Weights of a small class-conditioned image diffusion model: 17.6 epochs.
Rows from block 7 of a small class-conditioned image diffusion model, named by matrix and row number. Rows with one number within an expert belong to one neuron, the router's apart. Each number is 128 + 24 x the weight over its row's rms, rounded and kept within 0 to 255. All counts start at 0. Numbers have three digits each.
Before each expert's rows are labels from the 100 images, of 14848 (inputs lightly noised), where the router gives the expert most weight on average: "strongest on" is what is common among them. Only what is clearly more common there than usual is listed. The data: cartoon faces.
# router: router (model.blocks.7.mlp.router.weight, 8x192, trained with AdamW), inputs 48-95
# up: expert up (model.blocks.7.mlp.up, 8x96x192), inputs 48-95
# down: expert down (model.blocks.7.mlp.down, 8x192x96, transposed), outputs 48-95

# expert 1
strongest on: long hair; spiky hair
router.1:115135139137152154098158128131136126147147152255131135145136133135137153123147135102138119107104125093141120135047140123129117119137214128120131
up.29:134146120174100108109136076120134095131109111121158145140051134142120140112097105105158105128103145133131127125123113123126200129123086080106100
down.29:141098120080141121103127116110122113121124109111091097124205091140131137101150152150185151114145110130135131132116113146134200129130135101121141
up.30:124133094115163126135080111118121112122127107119145110127120133107141120126152153084064139127107128106094117125158066145110123159137127163128114
down.30:136110091135091137141177122139116124137131113136097140127134115122114125129100101169077119128153123105167114126154186143136131085139120159151151
up.31:163135143102113070103114124128143111084134103143134160092135139111082143095138118129136145150136106126077092101136116136122112115114094103119163
down.31:171117157121134184127127136126094123160133114170106089100113105124162159106098121109131102094111153124166117112136144145122128130122142112139085
up.32:180096139095104124126111151128114146148117153130104174119110083100135092088119137116085090103164114136072135124154137119177150147102182123112117
down.32:188156146156148131148150154131142144114128157130145067119144174111107097082143120140087160143084141138179139124160117122076160102109077122110141
up.33:139117115112118125102131124122158147106117094148126164151105089136140115103078115137125079110112117106133081121072104106137119114107074066129127
down.33:153123139119123132129113147126077171147151095109124068163144146147101124120159118111144176137135120128116086135079121126095127142090170071123134
up.34:101136127151129087084139123127076144107126093144114141108120123097117117116138148127059109095160111101116107079112124176140108117119069105137125
down.34:115124131092129165092102111127170155143121102138144113115129123106128138131111103118061140170086148110125109089127117184109111138132171109141129
up.35:135130116118129130138108135119100148106154127124152132073136111079150083134104138131068150128120113137083172125144146091169126126137108139103092
down.35:140117134127115127155142119124134156147153130120086113089112138092099103140142117117075092111138139138161186138159136089111129115150138134094152
up.36:118140071116127118083131143120133090106081129125144094166109080092151149092095155101097153107090117136089151143110106140114153132136091086112129
down.36:116114076129129129108121145125117088135093132121103152175140167102103149098156095155112089141160117143160165146126146151141173129150155093113111
up.37:112100118146142105123105121121103143095084097119153134100145164108107101140121103119089133162116148115120148123106128114135127133121107110097099
down.37:105139135106096138122144120137136144148086104117091120119105071114142121139122142133109114087136100097121151137110153135146140109144139115110139
up.38:094149129136092126103119118130080123099157069140119145121128135104095108098130127126062109114121123071101109078124122140126155129109097115123121
down.38:120094139097132105127125130150141134147165073145125091136110094121143134095118110127090139145138119070135130094139121143117165112128146126142111
up.39:080147151125117136124140131113101155136180138123097143174148135124140139125148150138124098152131161126122128114124112149145138157119128145140108
down.39:083111145141131107121111117135158154128185134110152101172113120131110153124112117129130166112121096119129113114133144153105131097129126145142154
up.40:143110134151116126103095114122120177111146186129148109090135092116174097137108140159108152080114123122138119114124143147128128156090141134141138
down.40:150146147107146129115157109134141178135147180120099143090124170103094106135150126113109105173138135114122121122126125151141136114100123127143119
up.41:137149113106112166107096094110139150153102145117116144150134087129074170162093153186153132127101152101143176103122158108096163169122141085138109
down.41:132106116143147113117153100130112150108092152118128123136120182123171171163156103060163120138150098110116164118121096103138155078122125075152170
up.42:119089120146112136156059144119124149093135171125126153116159107131138121107100098096059125142137168169125122083142158117148126146138140099102127
down.42:117163118102133122154202139134115144160128173117120106109109148141118142106152167162052131114137092156129114081120113110112125105148120095111140
up.43:118121090101095130083144134128140125185090126125079107135127135076100136140141161118105110122101099130086143142106138125123087108110127123112118
down.43:114122095154157123087106143118097135077093120136179133131125112081150141151103091138111147123149160133151149149112122121136087133126127132118131
up.44:121078138114140127110122135126121121171085147124111124116144093139124151119140159099120098100129147118074127098142131153157104095079150116124142
down.44:131179140138089132120141142124141119082088159130143130121099162155135151121113104148122145143118088128170124090153116165104117158077107113130112
up.45:131122107155130116115146119110112131127108122119066140109131124127143129145126100100115094138131099124143127133104125121149130101118103093139150
down.45:138112107099130143118095114145135132125111123109194114113117130122131135151135146149121162123129154114109124139118139126115134141099141095141106
up.46:126126116111142147103097118112112155069140128115120133167122102163086172186137136075143122098093120122153124094121162145089129142103179148111110
down.46:130132110142108121100158112133146150189137138121129132164135149158169167196109117180151131157157137139099121100119096140159120113110090156129158
up.47:090061142121105098142122135124134099113126141133111102114113117108154141123128102126119095139093079127113118118102122093160114119099138115150122
down.47:106189150115137146165122131150112105133127162128136150123133130118101154131115143129127159122166170121127134131102147091093128122121113128176130
up.48:112108094120102142106071120124123125124151172129103122113130121121151108125094132171102126076136126130123108106126129124122126173075145140132149
down.48:117127112125145104126167133123121119118164175142146110137115112134106127129161116079112118165107114137120129114141131125130143080093100151130097
up.49:143156111100129124123132144126109154133131123136130142166136119106091124107121140114122128157140102138129119120157175106146065108115162125130073
down.49:155113113160135144124132129142148151122132134164125123169117151105171113115137124140123120093116151139132133116153094108123078158107102116109195
up.50:125160116126103120116126157110124122123091101141126122104089091144134102114145107102120129118135107102109093138089160116172092132099095130117124
down.50:122096127128141122134116145135113119107086114129120130107159143149116117129092145146124125133102142108145117147093114123102126124109136138097105
up.51:130122158104108121108142133109111115140127101118128100095118109072122125120149148154090156138111148097115115132152112184123122145115151119078114
down.51:154118149144141139146125177126139124125145112140126141092160137111122101121124125102131067116120105136120094176167083180130114105082114137094136
up.52:126122156096122129154108108106141113149114121110171127187143127136140134147143150114113075131144139100145175117150121074127116135186152120077128
down.52:124140152158139137147136099102121108103103127094092135184111130133112127146115121144112200126115120105107176114156133071130111138181111127073117
up.53:089133111125163161095153136107125170116102125117174153129156134126119125087135149136138105133103136145125169157156114098193095136213133136148135
down.53:091134105140103092092101112141136153142093135110095100124107122134138136087122115131137164132155125142129151148149133093059103118223134136156115
up.54:168096123150114165178106135108119090123121150113101140122113133126143169146153119127100129143128114118134127113092122110138134111175124115157169
down.54:169171122110148080167154115127139088140116155121162122112147122133113168155098148138109143119134154117122112111080134101123141138184137114157084
up.55:130127112133162133144130156113171114111138096125126149101075120143130163128150088097099135072060105047126113141100108145156114159132122111148151
down.55:131115116122101120143133137137096114145138100123129107103174126146134156129089158173104142181197162045141093140106164129103118091144131111167114
up.56:129143099155114098078125123112125145111103145147122147128087092150133131136103100128124110146121110155121103097153170126141116101130127081147113
down.56:124106115104140138095130128126124153135105165133143090146160154161127151131141139135126143123139150145142116118196101147126142135119089105152128
up.57:129140103138120111141118126118095136130124076122116099140139121129125128136139101107088114123103120104084121152128093118119119123105136114147127
down.57:143104103101121163151115130129146149121123081131132145139099130146121134156103148143102156127157139104150123166137160114116131119093109109166138
up.58:102115120109113108139143095109137139118080097107145132081117097099107123153116078154085109157136139132142175137084129124124158087122124103104097
down.58:106127137149134139127096092131113148153076090118123115081130157095159124149124158095091146100129123114101158149075156133144152142122120107132148

# expert 5
strongest on: blue face
router.5:108105110128082143120104139129099109141111121053107132139167100113125103153123101129115123139161127155111139091178112114114147135116052132150076
up.29:097121145141149120094145117073147151115138129111144117151133151144130144151139124183127123156109161129117096134156214133162136149122137137081102
down.29:179102120131117090137131102064113120101145120179127104130119144097134155111155116180160116153121108117112149114142180133148144153183124132162101
up.30:106102150097155173156103114083129169118127137114093114122102164120084116142121154113120119142107120124144116143076135125070138150139122165131126
down.30:165109090111154177108107146142124107121127142185092115121105153166092120122142127112133110127130121138135134116172109109061139135128124097129154
up.31:122116157112134209081116105061121154134129143099118147133117143107139142129144119116115122123111122103145124116122137149090151122193102127124190
down.31:115109116130131229157111142193116112116129129093114152134117125130151111150124120099146118122119126152134106146152165123082118119044135139175206
up.32:124110112142126184161141156089159117130107153133144127124126116164144139139128156163126133115114140144132176153098103120139197149134142096104153
down.32:141111166127086141115122088180151135120147119138139128134136101114138142123128162161171118090097140117115094121177129145140077131136113158127147
up.33:154138108121147145105098133086180142144120131114142164165108133134063126154115163150122111152122134132125103114124166068132156169159154103132098
down.33:113156162131117104117112086095165119135157146220153125111118111116093148114127135157128113140109112123141146120110153196134124165115115162113070
up.34:103108122127096128106138111131123102178107127132113093139117150093127136136117145137092111087105125136071158122082132135126152081096145133102123
down.34:119142125126153124107119104074126120077123142181144167144128107106126139140141108117103148171145135138169164123085138122131141162104108129105136
up.35:151165116105172097127148104080133153116127129123149149176136125140153146113138135139138125105118142137130133128162149107159118133117133114127112
down.35:111166137124130064121158111090108129102131127249125124118151134112129122097117154140131122089096144116113117128117143147173169141173148141121075
up.36:109067096119101100115098160071138107108106118089119138113127146110118098131092122112089124108119127126061150112104105084139144130133145127122096
down.36:122116108119126106111164161000129130150155114110134122130112103133124115103171089144083117167149105140172149103120056122124130107137088105079092
up.37:104092120082109103065129084094113129105107127054113113127109093114102116106094091101117115106112123122114110096114121097133111095116082112103101
down.37:127154104120144096137149144000131102110104123200139134118124138113148114140139137124122125106127139115128131150121170118157141117137130090136147
up.38:142141087138167131102104099090157147178117114114127084139118141118137161133122118143168127156112129125152139147147140093126121108147171147141104
down.38:132134165107150133138106132109135105160142148255133087131120134138138117141112118142103129154108113127147129113108125147129151110129155103105114
up.39:119112105113104105101116093035138112120106111000118103114109106109116115133113109132111134124121111129125107108144123125121097132114066121121118
down.39:121135124135134112124132124255132123128126126000131129132129127124133131127134132129123138127133136117126127122156138126140133123133131125130126
up.40:162083167101113146100145069071112114115139171105141132120111154125118160138121095082180117089125122133146130114169084138087135100168141143110150
down.40:081072081120112155129151201112115127114125107245125114132115150125120082126114105096094116100132113143145144143069094139081145114095128117130157
up.41:133125164184123143147132123101084155164129118209110134164179161148166134158137128115137100128141130128124145107117168135111105083102144134103142
down.41:081113151089145084099109162146142159089178129085124107142086123114119105135145105135107132142153105114139128076121149131125157131125151095147131
up.42:113096126108151106097112084071134108111118120085123143138110123150076134133138131125101125141127128110113143100111076092100154134161115103100117
down.42:136122112149101140121126150061136144143136142144130153130126133103118128124158106134148106131124106178124080147129060139111097148109141162137144
up.43:109099122125115102041122136083119124123103137092108141121124088061124100089107103095138138099167130127109123099122113126132129104138102148127101
down.43:127111139140093108141128067071122116125125138072148126112139082174163133137145123129112180087151150154139107142111105103121118099124125110094114
up.44:133112091159141097060126116073137115143154186096132159112161104100119103117103103109131157110115156135159112124131114106182137109169123138127105
down.44:093149174160125097133142086148115118142094083133158141156163127141127173114119135152112142117099138116162121117103099175190129141096108113091082
up.45:161146066145156087100147167096160131108108116102146147103124146125128138126093114125172132136122121132114080115164155129173155137125121069099113
down.45:113137179149136122122119084110145128147133140255144149147139137122142133126122111147116130145137129128121131123086136120171097137138127163128118
up.46:060122132123112091098147109064134135157144148094150145141150139107136130140131098105105121128129122122140138099147092109135117130126113161132121
down.46:172125138124135096151152181096132121140122106120153148129146155149130110135141105098147105121118100145152136136131092154144120144121095108136124
up.47:124148171137166107118137100057141131094107143112131152122106156148131171166172142114133116117125126118130133100164102111103164154104162125135132
down.47:113145106151108084132170167071151114089134144194129099122103144117108103111138137110138079126114097145120149152099074155079120160180119129104105
up.48:126128112101171150145100121084142097155122116105123117110144156096112130137113153128126125118115152136111184145152096101121172116144186119125128
down.48:135139157121149155101092145073123145151141136233121109127154130142108132085127150137143124131102137139119066092098085177131097123117138132129092
up.49:185103095089158158138122091074119100121095152086118138142123111133090152149145137132124084115137125118142111114149090096099156153102148131158102
down.49:079127150096126137117126164126136139121152134255113137121128110144133106112143125152142103113123106159121147128120077138095116165162141147118111
up.50:123116088081128166136113098056140116122099137065115105136135111142107140144087132140129115105108130126103112134110106143103110156100165131119117
down.50:127147153123163138110169125063116108148114091036140100102135162130151133110085135118142095100099135158117133083139111100096127162166164141105103
up.51:110103144146165157113112148084143136112115142142133168088123127120139136121099095113160163118161131161130168111100144133115167070174123175132130
down.51:154095120124143153131117075061129128144149115198133166131138110154135150153109110129113160123166142104121097143137137086133116076083121099128159
up.52:172137157096157163119097109088135150127156131109090193130121135116091131112163120105155132126146118095153087083112102117075117136105163151161154
down.52:091148084122159143094085144113124118116116156232117186141128128146095136145170138135106133128138102154149163160126112109091165134168123108082169
up.53:109116160148117080136143121099132128088138163130130108129166157122132095166137107103137114113134138127128141113126178139157139130149108146128161
down.53:143109117132121091144136144252105142110130126102098100131135132126148167110146107099131110096115150120105117151144151130161129092140124117144118
up.54:131142130148165121147114131092157139118140145164152149135122149161158135136144184135156131151143150136147132126110152127131157145151165120146157
down.54:119120151126129144121102135134121135092142124255130137129133114112125141103133154120114101119127128133147148147145113156131112146120106146101113
up.55:162133109122190143100114171073125123117133136110140091117133125156123124127116161147139143121106146130121164146114188112163136150145161112131141
down.55:103146139136172115128134113164147126128120121179141105152132114091129127090117159144087136149126145099126117072142177121178117126110164109133094
up.56:125114113156148105095143070088105120107122131111144100138121132148103139115129128091132124092136123125125102065196130151114135124199178134113130
down.56:137117152124119110168128192132107161096138137146116107119134130120118109141103136096131127108154128129111152184084130106122127124057149119151119
up.57:157115129115156136165121148074168124141078127118144154116134103173122118150119138168168128169136117124197126149152113078133133160169155138157111
down.57:126103159126131138087090111137137138140158146142119129137123099101104147115129111161084125163122114118160136108134096193116151132117140129102098
up.58:126158108100167154110168116072105096134138174118113116164152122067090126129082154099135155097141159135134122138099088159123146166145155156122136
down.58:134144141117146104142152144083100148128123081241121113097162112166102151131095136115129141084139154111118132116134067084111123160124130121134102

# expert 2
strongest on: long hair; spiky hair; red hair
router.2:115136137134152155094157127131135125148144151255130134141134131133136151121146136101136119107104126092142118138044138125129113120134217126121132
up.29:116116141087135146119143145122132123146135117123164139118164095120111148130118093139128127147142136158086152126156115149152124100132107151117117
down.29:111149131174123095113127154128130125108137110138106121112095167123148145134132162114125132094109134153164152123147132143105123166130147154115134
up.30:154100132122093100137137108125133120115099126133137092106098088125139151119136106108159140138107097149139140140137098104116058115105131134144116
down.30:155161143132159160132117108115125114139097134157116166097158172126124145119108147141151110105151163138126148149114172105133063143109116141153139
up.31:113102129135159141153147143116114161120103146124149128128127163153101119095149096123112127091089112105107141132101121125114118169151133133145146
down.31:113154136116094101147110147136142171126109154117103122131131089163145131094110150136115122175165130105145141143110129139144132084159121139147097
up.32:111130118079146140085115155117114068160110110119119134169122142188101159106146110112135112112151159132127105103143136132116113116132103086135117
down.32:120119122173101113099142145121134074090113123131130112177134111190143172113106127135135146142099089139114104108145131135156119126132131090140133
up.33:166152144151106121121160157113186097142091100112118113109148173132090100174201146163158126133138081135121103116143117113109115116136147108135102
down.33:171102150106137127123087151120066096107101106102128131118100084135152107178054109097167124114123168118125099129140161125138126122150102106152145
up.34:063091116139154116108115107118147177152128121119171136143097153087119098118123085133139083141151115159118147140131094133127133093097144142166167
down.34:053158121123107140115154109129102177099137119125088122142160095084138094122132167114144167096107133165142160143119153135120139170097115142168078
up.35:141102088075128146124103158120117094120137072127118167147137113156098115107162127104126131153160152148089151117147134114147123131144107151102105
down.35:147156092177116105126150138133125098124142080128130080154119127158142127103086121149131123098097100139172161122140140125117139110150130163105136
up.36:149091105121108139134078113119110148092145146124149135147145131119126111182131171144102139159147139180113149085128131135089149096144113108100137
down.36:151160101144129109140173105144137148170148146116110118138123117118120117188115082117100114096113119168141143084115139142163143156149141111107121
up.37:178144150159089126085122093118144099155117175119134148168097090112095129125140146165145158134136087126115090093107128108107084117132131099116115
down.37:185106158091150137102132082104103101116126183110122107174146166108167141131107092096148099112122168115127091099122157106162100118135119094136137
up.38:134159112140139110100169103111106143105147100109158103125114143108130096186154151154177153148112083123156124163145113131087086115140064131116131
down.38:137087111114109135107084095118143148147147102103101149127141104114128099199095098103177109103148176114096128166144152124176100131145177134123117
up.39:143129128125093122126135140116146146126139157124130129112129080163121106132132164162114130079110112127133117093123135129104106131104125104133173
down.39:148118136132154118134118145132109147125138161122121113111125189165136108121126093101114131181155148119130121097118127136152115120110135113137080
up.40:111085143076122134128116110118118105116132135134134105130161139086108114100099166149147130137155156155155162123128130104099122140134097157114124
down.40:111160146166128124131131100118125104131132133112116161134087101079142121103154089101157133099095104156088164131136144092164129114138151161119138
up.41:097089131134100116135114153131087159105130075148129116145166120125138128081097127107133116139155159148130115125158175109165085101125133121124113
down.41:101162151100142136148132149142156173130141103167108124162077117144093142084161126131143127106088067169111139135161075114086121152142110134127129
up.42:107116105132153116116132125125136123090080155126141142116139125103143112100111122118099084118162102143104124126101101152119109139100157103134103
down.42:120135129103093129136114126139109142147089159127099094123107124109098126105137133127107156110078140151134138133118144165127134113110086123141141
up.43:127106127118103112141128131114111102140143105126118096105156092165155144151180107165126093137116097130105120105158087090124147137110124160136099
down.43:122143142131146121136110164136133107095153110137126142110090151177084159144077128088140126099121139134154140122160144122122174122127117169123138
up.44:129127124165105124160107120106092155118108123134117096129134098119142130130121101161137112137168143138125138121139141133120158121127126136097064
down.44:132145129070150119152140137114180167146095120124163164117127147129105129124140142100134128126085104115136157126116110148144172131121142153095165
up.45:121096133099140145128138178117166104133145084139146125126107129125129140090134093133143154102098139085135114160151136168141079142133128138107112
down.45:126146143144119103138122175125090102113145096135105136134150120141119151086112153123149092166156111088121106170158129177115098095138113142120143
up.46:114105122107140157121089140111134110117158149118154146135141153102145112122136161129120121090119134126151116102125100157121100158139094168132125
down.46:121135106139117123129177126139113110145162154118098106134116097097108108125127082137113143163139127128108112107132173148138106084135162168140134
up.47:146111110126096164098118123110125091121134129109118149109088163113107134109117129090105078116136152143121128118126124110124112114116165126143132
down.47:156126093121152120102123118136131090131129123128132107107156100102142128111147115153102169135120097141146141138130152117122115140110075122147141
up.48:127136108099166083122092134110119135089118144101140168136129109149116123129124154107144132140120158128176067101107120138134112180110128156202119
down.48:142125105149104168138168116091124130165112150076110095141120155142149130132123098142141131113132103120080076104105178135147116071111117144201147
up.49:138120105139116101140087139102133118142149091137119125156102089093128112155108127132154109150152156149144103131153115140114118069146163167122084
down.49:137146120122162124119159153102123107117152082111149133146181177090128130129144124141143142140134110099134095141133145162149123165143105169134142
up.50:151152136152150135168121134111102126162119146114100118158099094170167173125135110117155110111147124134164094166169104156133153148163141147168128
down.50:148108136105111108156138150130157121103121142105162144158160154163089177123116144154147146156115134118102076163161150148137146095166114145173119
up.51:126122118150128128088127150111107124100121128123081108138146134123111112081149143093153130132126132120102082141123162135152082142112095136123151
down.51:132129122103136127094148145111138115159112136126177152133122123111141107075102113166156127122135139101163078148120113135126103103121147132137110
up.52:124116078096121138160122132120128129130140119133088141088132144141077121148122126156143132109156133141147086117143115094138097131102130116100161
down.52:107151073180139108142134115126149114120134108117178125084146119109190126144154150124145119133107135133125084115129150093135092153114140109083096
up.53:098077131134103133133104131123131108116134154119078146166143131128089176078118115126133099119136180153156101096134131140108131123120159114143146
down.53:111163138119139134148147122124110115135139155125163103170112116136153181080136133118146149123110069154086104101135142137157146121123097127160109
up.54:146067106110085154153135135100174149073088101129154130108146124133099142147104121141117136097126088103119154164149118126103111092148136176133155
down.54:164164123140163115140101092098077160178119100099093115124116119134141176145143139120126100161118133108129135148155101158125107158128125190143097
up.55:129113188132090118148143080122079172154182140125111101114131165169122094171153121130149095127141151120126109111133129126123113129137146165155127
down.55:119144196124171121133119099118183166104182140124158160106132088160124105162110124140148157119111102118147113118108122143136125127137106151154113
up.56:117140126109129131116153143115104138140161083122152109119105145128173122161108152128139155097119090128124179155119133119103161100124093142102128
down.56:126104128134116123124112126135146135118164083124089146130148106120077115171136096115157095144127169127125187152121144107155159153144160136101122
up.57:137137120125077128113130078120110164172106156128131118141076088125121141083112118112114139099137070125134143126152146118116103095126154109125101
down.57:148105123126170119114122080122143171089117159130143139150175157137143160077132128149120125166119194117114140125159116119151115142119097102139139
up.58:129149139110083137129112108111114154129140135130173141140094098134107153123133081133084127125129110115136127134121151113151130126136178141144092
down.58:115120139159160092121160128123138155130142128119092105135177151129156153101128183139089130132133136107116117129116094123110116128141088133138131

# expert 0
strongest on: orange face
router.0:110128124138099092146103137116114132137131127074120143153177105117137112109084113145115142164189171199123149078204184108142139124118093135128088
up.29:131121102114133126140110090107108110099120124130084136126140104102102136088057101129094126131153181156127134073130194077151114133135138107133117
down.29:139129100115102123106139161136130113127155141130108151113133092139114094198061107135147109115166146124115102135116169160142147132146162148135104
up.30:141134119116095097135160107142108113107119133122127112135137111116134107153119132141135122115128122167158099118149155107156103106107136124122091
down.30:140112125125144181120109122079151128133136140195125142133124144136124102146129121122135123147110102191124114125133065120088104154118116140114172
up.31:121158123144156082069142118076121135112156160130155152128169136118136130120110134130119133138158152142120107090188136156154151136128163135113127
down.31:130156168140120069174154146151101137090112117194152141127149126135153133145100128104155116126135133121113161186079135110164142137150118128144102
up.32:106114101155131109131148103101134112122085093159122109135144111116129163120097144165119125136149158123120168160142116109104145132123161116109105
down.32:114123113100117129154106125068125119158078097190139124114109147128121167107153121082133139117092085132114151151147089106131138117127098132116143
up.33:118108097113084104145114118156115122101122109042110092115137106122124110117127127136106129073093108087107116107139123119127115156088039126147115
down.33:122145114134136140128145120254130128131115126000127123132124140120138121131131136129121141120124129133132129114160142121132132124121138126133142
up.34:114136149129145133155115130109127160120153124169112133139093109128130150050082143117096148093124145096117151138109175127143101152121146145128154
down.34:112124141117114161161156113173137147133110116067121132123160173121112133057171135130106121121089119133136144146125124114121109124103138164131141
up.35:139153129148176119124125145087137135116120110124127134123133142146114119143145157116123138141128137137134119110140169107173121129166156143138127
down.35:100148114133166114099117114214129126122125126124137149124138121117128136130128134131122148142150155086148124135138194143167156111089161111129133
up.36:141123087123124081111124092127134152122126127137126124124112117128100123155150142118117077122064101116132119128116128098127102125063107121140093
down.36:131156124163114101128169114151140099102141106064128101133128121111125158088144164122132153077109107141138117076149107102117104162163082141133112
up.37:121160145129164177107147147106124103134176116176144135159092151113140125115148148087133144102130156112134100154106145164116124119171153127088170
down.37:143071129133117122138096156222132131122155121000126135148146133147113142131108120159107151185192141045131112144162158146115143077134139136156140
up.38:106116100136148170111078192122135131137125120149135154102123143159117114126151130137136128170108110088129133126102163091164139122155125108127152
down.38:106128112122120056123169204135113138112144107071121105110129102151124125119108111116134121102154140084114136126134078110096156125169124125144081
up.39:166133153133105079147156051120130136100141137144101093143114106149121135155146129115126122081101125122158105128133090111095106159087111125136104
down.39:177112158115160181140092062160125137149140135064149154135144146149125140157102118138129137184166123111105114131141168117150113098090136124145157
up.40:117142114134098076132119132134117136131128097084142086123116119095137064153123144150111152131127102153100146126162104174063092096075083131077142
down.40:129102144128119132138106142255125138110141127000111123128136123131114129129109118130138130134137136118119133149160141151126130132124138145133122
up.41:149123126123133119139122145111123141148129138154171088107110115127140135134139129152132183125150135150116106158152115186111129128122147162116137
down.41:128127140130118147136138144245120138107117133001090165114149145129118132133126132098128072121097107164138121162163140179141138129110123159121131
up.42:173143121143095114117117126074110153079139113148123166082134103124111111130106122144168179137150124121148107113120138128088122135096111107130117
down.42:172113130104161099105178137179126141176150126065145079123130151140140125096131128138133071117112095127090100092139151136171132095138131143134089
up.43:148127156132110134136167116104129123130115080140136138120133152119114111104116142183114128143147117120130136132106186142117092100107131084097153
down.43:142129152120139126138084148203121102114104075053112103105108111114145097101146120068121115094095132120134141146124095140120103159116123088099111
up.44:114114154086114153147121134102139099131105124132102128096111127104154162040096126120113112120128166101093109111123129120179103132134180125169152
down.44:116132156160136117152136122147106112119097119062137126100160130103109164042175133136114152121122104111155111113139142105105110127126093136162118
up.45:123161151153124124113124115119121199130137186160126140138132123142099149157088150095084108111107113135131172111102165073101138125123117119112158
down.45:133093144104135157118135119107140195122131171060121132129112150129162144146169116148086147147125140152115175107137121078168132133106147125122128
up.46:136152134139127085168155137097128109179117115132136123079159132078166099075109132177098142141133142118110159167122065132166096116143126085134127
down.46:143104145113110159173108152121127123071129132113105109084087112093087110079143114075111111104112103136135168167125164139088119140144123109138111
up.47:109090143100132145132070149116122130094123182131104156132142089139118150073094126081091104103131195134148105103110154148152160160105158136157145
down.47:103160134149124111157181141076137133150124173150160112133110157138129161057172145164101146146104057139111110091122099153109157108109096142154116
up.48:127139124099134099095132135088114108165130110176118086138112134099117105088106135159114154122131131111113142150114061154088112105100150124102138
down.48:126114125112120100143119136099134133147149169255130109109120130141123129151102141176121159135150133116116121120090115107078131130184135131146123
up.49:122104112148158109125135130115156125137116112205109103117135147132159138132137098108119109129110117110099121179091118091131136171114117082118082
down.49:147120153145122142114102092173118097114130136080113134149144118137113165125113131156155093199140136134128126122120126128121116146187099104123119
up.50:102130098156086076126124168116135137136127094140142087103127124132110097160137132123115126143113130142111116156103152132193127134073087136141050
down.50:083134095085176149119128188118142136120137105130109176108126138123158103158146134134108123122137117149153121157106092143068137122097157131129196
up.51:143142126141086098115118072107096120140115155147109111128136090116143103167115137154174101161194134198154124101140173112128143062119119117114099
down.51:129121127123181164121140087071161115118111147166161148126122167101130102153165119097158139090062116192113146106128085108137144194111116125101162
up.52:130142145125120140103135131114140095123148130141120154166159116118123127139091142159136146156162135200135090084149187071132109083141141092073113
down.52:152110141140131119110115150084117093144140129214143091153105147117137129114169120100136102106098124175128084095122082070116114158135117093084140
up.53:129104131095131128122109082107133113139159118141142133140161123090120109159089093152128133163176145159136126091135134118097114055143172127093085
down.53:123145135170124129131125094145128102105148098117119145128107133087140108146170177082131112089064116161112121113130100128142101215128076141087167
up.54:130120128137148108146148105114091157177134142162142116163159120138138119152143103160162106142177148199141115124173133136136115101106149189147086
down.54:133143129126111156145121113080165147101121140153116139147089147132120116155127139093154140104068100214107118128152110129111127157123108181136169
up.55:126108148095148101152151089080141134139145154129138123115136149126148136148108116143170127106130149154148140133171115109111122106132173168109104
down.55:127084111104108068107154196169115135134138103192122114133135124130136118108093099126109122102140150082144121137107117155121152095138143094157081
up.56:132156087129123077148129132127137145104128143144133138120130122152125112148125130115139103124128115144101100109089152099174107126077073118177079
down.56:136087087115120160144134151149110139165123142092115105104130137143126105145139112140143127119124130151141100120104074102059126121104156126186166
up.57:136111171135131112154124102066161130097121107116128166118101142150120132135149103141159131171167123146127121131152139162105142111105137113099147
down.57:136103108101117123119109144196136141079161155035116124168086122116117132132131107108140127154150097121107151142154135118089144120167110163165119
up.58:119092102148113145119102133129120112108169142159101145167143160155101168115127105107116115126123162160143089089138147120104124131141161092095144
down.58:113164106097146132123165128100130120144159133166147108155111107147143163111156158131119129113108079188125099083148106121145115135123117091090132